A small autoregressive pixel model, trained from scratch.
Model: 20-pixel images, arch transformer_decoder, width 128, norm rmsnorm, activation geglu.
Training: soap at rate 0.0037, batches of 256.
Rows from block 5 of a small autoregressive pixel model, named by matrix and row number. Rows with one number belong to one neuron. Each number is 500 + 50 x the weight over its row's rms, rounded and kept within 0 to 999. All counts start at 0. Numbers have three digits each.
After each neuron's rows are labels from the 100 images, of 14848, where the neuron reaches its largest size: "strongest on" is what is common among them. Only what is clearly more common there than usual is listed. The data: simulated grey scan slices of phantoms with and without marks.
# gate: MLP gate (model.blocks.5.mlp.gate.weight, 336x128), inputs 64-127
# fc1: MLP up (model.blocks.5.mlp.fc1.weight, 336x128), inputs 64-127
# fc2: MLP down (model.blocks.5.mlp.fc2.weight, 128x336, transposed), outputs 64-127

gate.150:569488554433516503511443446563419529612512569496521499497399507419560411429444463533542501503536450515555538597502464536581477450482479436473433498450465544486452512513477480524498468603531526
fc1.150:541554551496483635491577506457461557572465497435505447511472511563454451529432482554504509569581534546539424527518474484521513487477484463536525485493615589549470502555584537430526486510547484
fc2.150:462414505422543586458522627514508511578548630515469460550493441547557453558570554544486439559452448494487521511433541550568506631413538507532399504522544505486525425483460423480485595517518542
strongest on: low contrast; head

gate.8:499506505517491545414568472507525478485577442502471534486519482492470444539585552490472461526504399458400556476460491462496521557549574440496491577467472431570465585446462552522476569431408506
fc1.8:549501478437533429456569548551546502506595444430523582471434518434463487453401481465508447461516498555487487453438540554487462508565461560499555450484441552501431502534417496511525487457462493
fc2.8:518537465519511528479420434344418457481449474528459389547593428490497578486596528560481516435560474499420564510561458476523434543441555479523558456511491463602583535436476518525505495487447539
strongest on: belly; low contrast

gate.160:445507473455452542469521555484503516437536488434569455435479561518529479562519599498387458549399450434561488431538523476439471501499592503444514433449451510538429465419563415480425456542557506
fc1.160:547444506508557404491510443522460434518546537487557562515518558485469311521470550554462462394450584498525505515479563425548443558573424501478490502497336419510549478433598480501478519438460478
fc2.160:566564429504469483500484468547496592479448381549423472473456504537476480563528439506489504536497480477570466474519567520526510529487592451453421519488499542493512572512510529470401555484536435
strongest on: low contrast; streaks; limb

gate.79:556461593469508591517488498458506555579521547546540454501519525433500553453488482540477542484478472447531504512539633472469453447432498560446442568340482541559503458470483458417525444465454470
fc1.79:498363406498538419501422550401522579485485340510524566551464515457595545530550408452447451477523481565568514584497514466454601513555572441525592514507533482510429471488565476469531492495485562
fc2.79:432546482491495477481564485503529566485584536579479438519498507468545497517465508544568515470540541514492468528423443452485527397512501500593509523466456477470415561509469534611530483543497640
strongest on: belly

gate.258:535533539574526434478508551467578416464453470461420505562522461497585468419447571545484457519436415491402466491496535435485516594538512465587519552573494482512562510441463560635479521615488499
fc1.258:509408499527462489519497509491432592520523494519563558424456533455477526545418522516453536496578491523531491541580536495441571516398538522567507507429556481516479330521531458521427533477499506
fc2.258:516437567463451523463500491507576518522475600516440542581491434437609448518538508499420550513538524509632513562451589521567503515364477495550507417417482546483572555506510548471483513480499425
strongest on: low contrast

gate.65:477421537450438466439422406444537566537506470548610475519551518606506471528556483412440518471555467467551526489532500549488444493427492436425479473442459460491600523525560457541606594428479492
fc1.65:457433486447581510547403551495565422476462551497510544557454481501582616541553491509450484539500491503511401559472497522520408318488442490446479544599613495480563439505568407523545560477539422
fc2.65:516518528506462469520498564387523482584493367507586455470466537503463344440430452496402478476431536545601526509564502490495534542512474562501480494434406481544474557537520494469484498429461471
strongest on: belly

gate.188:518436579511407472447394434563513543413380461371516464499465480432515525465480499558501414524396467510424542488490515467505513526547498505563475528487556507533428571489526378469573415518560381
fc1.188:479612461531469478418645385491573457509452518464549504526537513506497506503509495520446504577537411474613478605409532507511572572484563443500509484510521449560575550468502451460465537579584583
fc2.188:515417453554452453413418449481499470571506412553477522472461450565507474507465369519558451515492508533465459491541539518439441504505455563560467583442497473458501519579495517521564557536405459
strongest on: low contrast; streaks

gate.57:519483585486470412513456526523473463503479544490558486583522614435438499482424495502605538465532491450444571592477443599541466477507558489587450495502394437509580498547479541490583500581581467
fc1.57:530527520482539533494454444373609595516510490419497492460516489483516460499441495481501578385496579498500525434498474547571461467469406511486495435445508509428535491519516479402400500494574451
fc2.57:519556478592549515462490468571407427522432509514502406517537530502500518450600459512599498579453453593475420508440472544496595482591535537534511464577475611533415429510515461489503493468514567
strongest on: low contrast; head; streaks

gate.174:618444546485505490480562538470447438522449349506570561433498436371547518481483551432557528498521482440468543439555500483503478417585547456632559526403436506530450513439553511476407559458517480
fc1.174:450479452522473513514521545520554462492465526486519477507521436529547509588424548585413475483487499547508451452453550518381477541566460534453523454509472484477584361461468463514456496627523446
fc2.174:560444556473523525448455418396477531470484504502466450437599570451425490409516509500587557502572463509505420567545457528480560474459557473531476504422619486460427595487430494492582513414485524
strongest on: belly

gate.146:503513546479448531546556525516434529395466527485583460599472517434507516508474476502524441480459579528443482608508482551484509495504502532460536545539570516530407498497485534460505513464437566
fc1.146:520556467441406460455519468508494547577534487463528414457444515497535428472399479547474413516520495461373561484465511449500446417579493426524477488546466488476490553441452413499543494545474442
fc2.146:476529447463516537494460534430509487603400488499473451508496504535567519491569497451596586543456539489532510517522589447412563513459567508462579459492386536437563533457536525534475514515597482
strongest on: belly

gate.12:471553461453557557450533453467561548395540485580511455484506547431371567565490532558521489507496508475481420459514450565653567518586543523453586439503421512443502444524501514492559430548510438
fc1.12:568399584570482474475456456473475456494472458444582497467458451476510510516538556514523440484486588502489433459504551552612486447504460549422518469534461542509459476483522405490480521492445524
fc2.12:507532546464560572572485542444403556459574439513453494560534580570488496517417476539459449482583561486597528560543444458408523536560575489492430493366589461478503518623538463471485495451535532
strongest on: low contrast

gate.315:590522526466487453488460490581582496496431546566503469565569533566547461501427524478435506399445413522439563492561523460531505532421468471438488468593425444450501553481566456442504502514436525
fc1.315:518581477488508607461605487493569526524441560493545475521438481455570408487458503461473558482453451571490437399429480550512525589491391486504450567609436539492502481533524479560476595496511525
fc2.315:462451516483333365458463500601482496556506462488514464538462505465519551475606571498505520498537562509483485607558470502491475504513408469485535449397499430456502496473433546466540462470530560
strongest on: belly